config.yaml
train_examples: 122500
norm: "groupnorm"
label_smoothing: 0.1
loss: "cross_entropy"
optimizer: "muon"
epochs: 23.8
Rows from block 4 of a small image classifier, named by matrix and row number. Each number is 128 + 24 x the weight over its row's rms, rounded and kept within 0 to 255. All counts start at 0. Numbers have three digits each. After the name is the row's rms in percent of the matrix's.
After each channel's rows are labels from the 100 images, of 14976, where the channel reaches its highest value: "responds to" is what is common among them. Only what is clearly more common there than usual is listed. The data: simulated grey scan slices of phantoms with and without marks.
# pw: pointwise conv (model.blocks.4.pw.weight, 384x384x1x1), inputs 308-383

pw.112 115:148135133146085125122097099103090097103125143134125123110134142165094131165145122157140147122170101160132129135149096100166103098108121151129129126146095163123149094134142143129121114099108100162100182105204193172111110149093124
responds to: bright spot

pw.114 110:159091104113131117144149140145113126160114171146145111105118101138114129146118067134143142109105151103112144128118092125160164119126082115117107168119036125097125128116141131107152126134212136148145148113124116134128134170150094
responds to: crack in bone; belly

pw.251 095:142160143148071131121131136144150118123139127136109112159125131110152083120102132149146142165104115156077115158162082103105140121160166117140161154131096155133184161161162165154113132140203116101156149106178156095146120122127096
responds to: limb

pw.291 100:140126101151129130101165117124134103147100131095167152145109100100147146151144132124132164125137106123156140104135112156163101121146140146149171125162091095201166106147111140117130134133107140151142104200135071135133122142062124
responds to: ring

pw.326 106:137160147109098114156160122118159100119139134110178138106129155095150147132127093147119124161169179106125098138114113128097140129138114129173130129078126165167149141115141179122134134150091153134133133128166106144141168089161131
responds to: dark spot; side: left half; belly

pw.137 090:126151133175094122157140121114140183127110120140114159119158105142103158155160148124129108134142137121079117123138133088085094137109177133167142101105134113105137164158142083147142124152155128106131145149143144163140143185087096
responds to: several spots; ring

pw.203 101:119124144113127146124094097165110116124192113138129126107148184109136133099097150144112123143095125113109136138105159137116103148140170162139173095092124108128160132113199123117099127112147098137110161114112124129146164109140110
responds to: crack in bone

pw.242 110:141162153110118111128128143114150118118126138102117127124132149181144137120155133132096148120099140134127109150120117127212109175102082106090102113121105111132106088089117179113109125127143110110128109116136097100078145141119113
responds to: bright spot; head

pw.172 099:086142153171119134091151109100109137157118149167104082149148101139128109120115127131139153131176091141144126203128097153175139103095134097118131151117169149147143100108136152157105092116176106125144166082154161159110127124104122
responds to: bright spot; head

pw.123 097:105121125099108140126134169089113111163159097118131108144160153120101149116171113135142126110136125121148112166156150169141127116139114126133146185153149126136114129122139125111126103112156148126137118127120113124135151093129163
responds to: head; crack in bone; dark spot

pw.382 091:100161131116093120146106156102127132152089125125140123077120122122108187162142153128105125157127134119099131141136160137132118101096159114112128139120151113106089124131120130150154110113108119111172142109089170143087122119166097
responds to: chest; several spots

pw.178 092:134099127141155118150129122096106078165160128160130126140141101141152122170142104129142124116134095100113118166125132178111123115143101097124127124128116128093115160142138124153160120113140176118097109085136163146107168144135137
responds to: chest; crack in bone

pw.378 103:153094108127104121116111132144089118165109136145115068154124106107118116102085128099112140119116132139109132142153136131141129123114165131109133118105150122133162133100153145129062123131134153137137130112093122144113130124112138
responds to: belly

pw.152 105:080106113121148101111130110136114183094103127139133189136097173124118107135112084116126107152142163111132123173141145125093159133143162131134144158090129090141150133116130115128131131149130107141117154139140139094130108119172118
responds to: dark spot

pw.209 098:101124120124144100144190167140172146107112121125110141129148161149160169146099074096106142113131124121097101100127134134159130108127096111133142138152129122137123140135100103189087116136122165104137117083130146120107096079157099
responds to: limb; bright spot

pw.146 094:135132145123106155153156127097126096139092110173126133109110186114120133112103066135113121123146110154133100119092127144176141129123131135114113098124108101119083083132094123101121163176152104097180123121137140119101099116126095
responds to: limb; several spots; bright spot

pw.192 097:108122137148165157131120149213146112134121118173131112136091149137118123132145181156159173117136135146100074149156119101156165154134139106133118098092177155117128154100117110147130141115157139101114129161149166080130089117125176
responds to: head; bright spot

pw.93 095:117100149100145166130150120146122158127156157116091150127139097167119153179139106159151117154168136102162117119136124133166091124104105125117135146085120157133147179123149106127151156150203111139108112102141143152111114150122108
responds to: bright spot

pw.298 104:157085163118142123140094100107115151091129139136107115138131114165123097142185115081072183118147127147139135138141101127151137120131140137133113138083173151142097156137114159102143131163172159116148153144161131152121109150087122
responds to: limb; bright spot

pw.377 099:091119156175114130107124080141096141104144116115121089130113088110136154095139144111105164118112150132114161137150164074106140109145128127108160113115093169087142081153136150127103183067131133104131092099156091078116135094162154
responds to: limb

pw.302 097:139124135120151070148163099113149116116120109124126159121155120127147108162072130127136154133149141173167142132143147129113118123160090123129163111144158120165150118103141131141148094133146115167126117111152096157118111079116145
responds to: side: right half; belly; crack in bone; finding: bright spot

pw.255 105:080156107113112157090129137108102156138094117141062130132093097136122149142117143109122110158149128136124151120170125116138122107123081111113112133141156109137095105121167090113163123101099098147089119102130131116138118101117105
responds to: several spots

pw.181 102:074155140133126091167139058115096108117131149161128125113109138125126205138141116119113121104111162118152159155129177073136159153109150107144142112146125109153172146170147170123104119147110108078161137157118132160129092161120086
responds to: head; crack in bone

pw.197 093:119151136115139170159141120129151140117086149140109144127133130161110161114154114118150118103137151124127116130108107130146132113133095148120130116113108114148183102101115095114119130132155121141132139125090125097123103165132128
responds to: several spots

pw.356 092:129108204124142110152130115109119097113138131105132107147153106102100139133121131143174122142129127170146117117153146152121182153127097126156173127120106151153130126135121134128101150115143123118140124127092125114126141120128115
responds to: side: left half; dark spot; belly

pw.12 104:087148101149144104110167153124137143131145129116096138073124083141142128163116107151071132127124141136110153122102112126138126142124106093133136112094151134099147136133179151118128085149127157120121153094112134148103135138109126
responds to: side: right half; bright spot

pw.372 092:112208142120150116122133133120103133130164119124105152135162087144125125142097101134141109082109138136142159164110137119136084138105124125107123169090123087113107087118155142143115134106123128126114163099126116101138106113213172
responds to: several spots

pw.21 092:152162141101104155127135131122111127156124109119124158121111095112117129138195155112088129101147118115142123168141141131136129134170136094166136087123127130136105149112146191137143125130144141126115089141153083143174097168101113
responds to: limb; side: left half

pw.65 109:106136113171134125161118143153133108140130121142184121141120097137176147134127079113109114146117128137166116074139116123140128130114110130119131133141107142160127134130137166119124126107120163140121145118065095108095126136118160
responds to: head; several spots; bright spot

pw.128 098:126123114180085146114144116139067117133125153126128100126121107095108163116107159152137144167122130143139149156128083164144092113115139144108165136132105141178110128136163057129112109129179134140143148149115084168118102139116079
responds to: head; crack in bone

pw.223 110:110106116167148099074132146149149133144164124122159154097129110128119110086095149102155142124124132149125121138170115091143124134141197115160118147112035109172152138146112109090140148155130124131153151109116145164125135107139120
responds to: side: right half; limb; crack in bone

pw.20 104:091157106161107100158100115112133116114094102108140154126119137143150130124151104115147138099144110130143155101133129150138127162128096145126125126120126154136114094087139134152094152112148165128156160141110094060151134087032157
responds to: several spots; chest

pw.368 103:132131121121147100117097091109111146119159127134149135145134160095112133117123112136092111149134150131135149144099104112127136138117113124139142133129133106111122133129142128085124097140109131143131157135130100150106100086117114
responds to: dark spot

pw.247 103:138107116134193117137119087127112127128144125185114164109147120172153147099130134084132142144097072151159152155132107113039124148123127096150099100138118127128111107162165157104135144130102147126137126141113123083144120104133067
responds to: chest; bright spot; several spots

pw.286 089:141137129158104114132079114096161109134113155093134150096150154140149095128142122132156098117091102120112133117117154113091157134138133103120136097125134147113097114142149145168132116155127173110117161127117051141150117164143135
responds to: chest

pw.364 092:135174148100116109113093127113157096123110112097156117119082138166196145110132135157105148154148148138153123128147112131131120135133093133162161151142115116088138075163161125127155141134109150172132130096151166147124099137133108
responds to: head; bright spot; several spots

pw.15 102:079096118133121148114108123091131129121107125127150129136142090141158136072082167141132155102096113110135105136161084134107141101120113150126090129128139120169125132115156184100127149173118093118110104110154114170147088130177109
responds to: side: left half; bright spot

pw.206 096:160082131137146130143138110116190114089126114137104144073167113120109119126108141129124081125078159151148110130110144127070113107177122111133111158115133142118169142128109181152135136146148122141121126152150090136103174120113111
responds to: chest; crack in bone; side: right half

pw.363 107:146116151187106126094158172117143096131135132111146088146106098136160158151118138101127096120127131124118131143124099122114144120083102127116123129134167145097090145103117174135118157146163161099113114139139173098133153147129101
responds to: bright spot; head

pw.345 094:190168157122153087187136099132126142136106146142144117140127102115141166108165130128124074129135107129160155145128125140161109111106165115116141128137128100121090127112128145135109135153174090167137127093152093140113142118090159
responds to: head; bright spot

pw.143 086:128095142134113186121149124118118148149120138099100115157089117124093127151169106145136121145111136124143149142139137153162127134105103108106143108136144111134132105101088125124139103136151153086141120117115118106121126147114093
responds to: crack in bone; bright spot

pw.185 098:099143136092093169135166103104131107113112104098117172157142137141111152127143102111110115110140082107122120102120116156139128130074131126128108081129118103100124135145119134141168128164110103179107108129181127095180129144137113
responds to: belly; crack in bone

pw.150 106:092127132152157112152126111111173119118122143159135138144135142147168144127119133107122156108125103147087095129118124144106110092121095163113149109107140154137197167138110174087120140125148146104118139134166146155085135157151132
responds to: bright spot; limb; side: left half

pw.199 102:119089131098135157130114109113097137159138119093121130096113088158100110112111134087151093112138119108136133148116093118211150096137115119117122149113137126121134156186151152131091154105107115136126093116145117145078110146070130
responds to: bright spot; head

pw.18 100:157160142152131138092129145138109113102114138152143148133105175150124127092142109104103100134110085126114154112131157102113157082168161140127150112131066128091152156133127118102109119126153121143159157119124192130108115131123149
responds to: crack in bone; limb

pw.106 100:149118152085093113091146152133108100118142164119171129127105116111117137139106093096121130121118117133147132151120125113176112123104096158161101138073109163131151151164127131161150112134123108102129122185149132160136123104110128
responds to: ring

pw.360 100:135089125134153112111130164125134132139124156135099117141104102141098161120085105153105101073142130144133096114119118106111106110063082143140080143128134113117124140111130144134111116136111142197105148108130102094145145081119123
responds to: belly; crack in bone

pw.358 105:137129103130154142107094133108084137118117111135085181150137130125132141129128142170150123145152109108108140138164164120158106107122134145062132125124134178119130125141094181128097149130162080114138066120125074126153111130135160
responds to: limb; side: right half; bright spot; finding: several spots

pw.23 095:155140125112133147127171159148126138148152125122132171166091098143137140102097191122175097075118146079126105149122146120105126114133129098133125131115128134167102146107165120080125131123096133107118137130082101096026072116086100
responds to: limb

pw.188 101:136118148126140107123124146119116105140112133121124196153145147112111109147130127133102148125118108114130133125139171079140133108113167123131138144137100151149109138171079168118112109148109119117132087167112163156109135170133136
responds to: crack in bone; side: right half; head

pw.232 100:112156105177153157185146153106125108105134120092157141124122095127115131142126127102111177113148073119131167133129135140085141114120119119113119132174150126125145085145120058106115134184154115105140175141146176125111114153110158
responds to: side: left half; bright spot

pw.381 098:143171094150113130117121121112118161127075145116087131169130107156118128153130147139159134104139121136114166106151125119157103143107130149094110121155125147137173115148145161106147137162142110141118112128108178125106124119111089
responds to: several spots; head

pw.265 107:145114132123136142174119129150101171102162160136130135110110109097103119144117092143121146120154124145116157157136115127146116076097096147103141177108105116120161144136112147132103094133152143127114086165151131124124163109161159
responds to: several spots; bright spot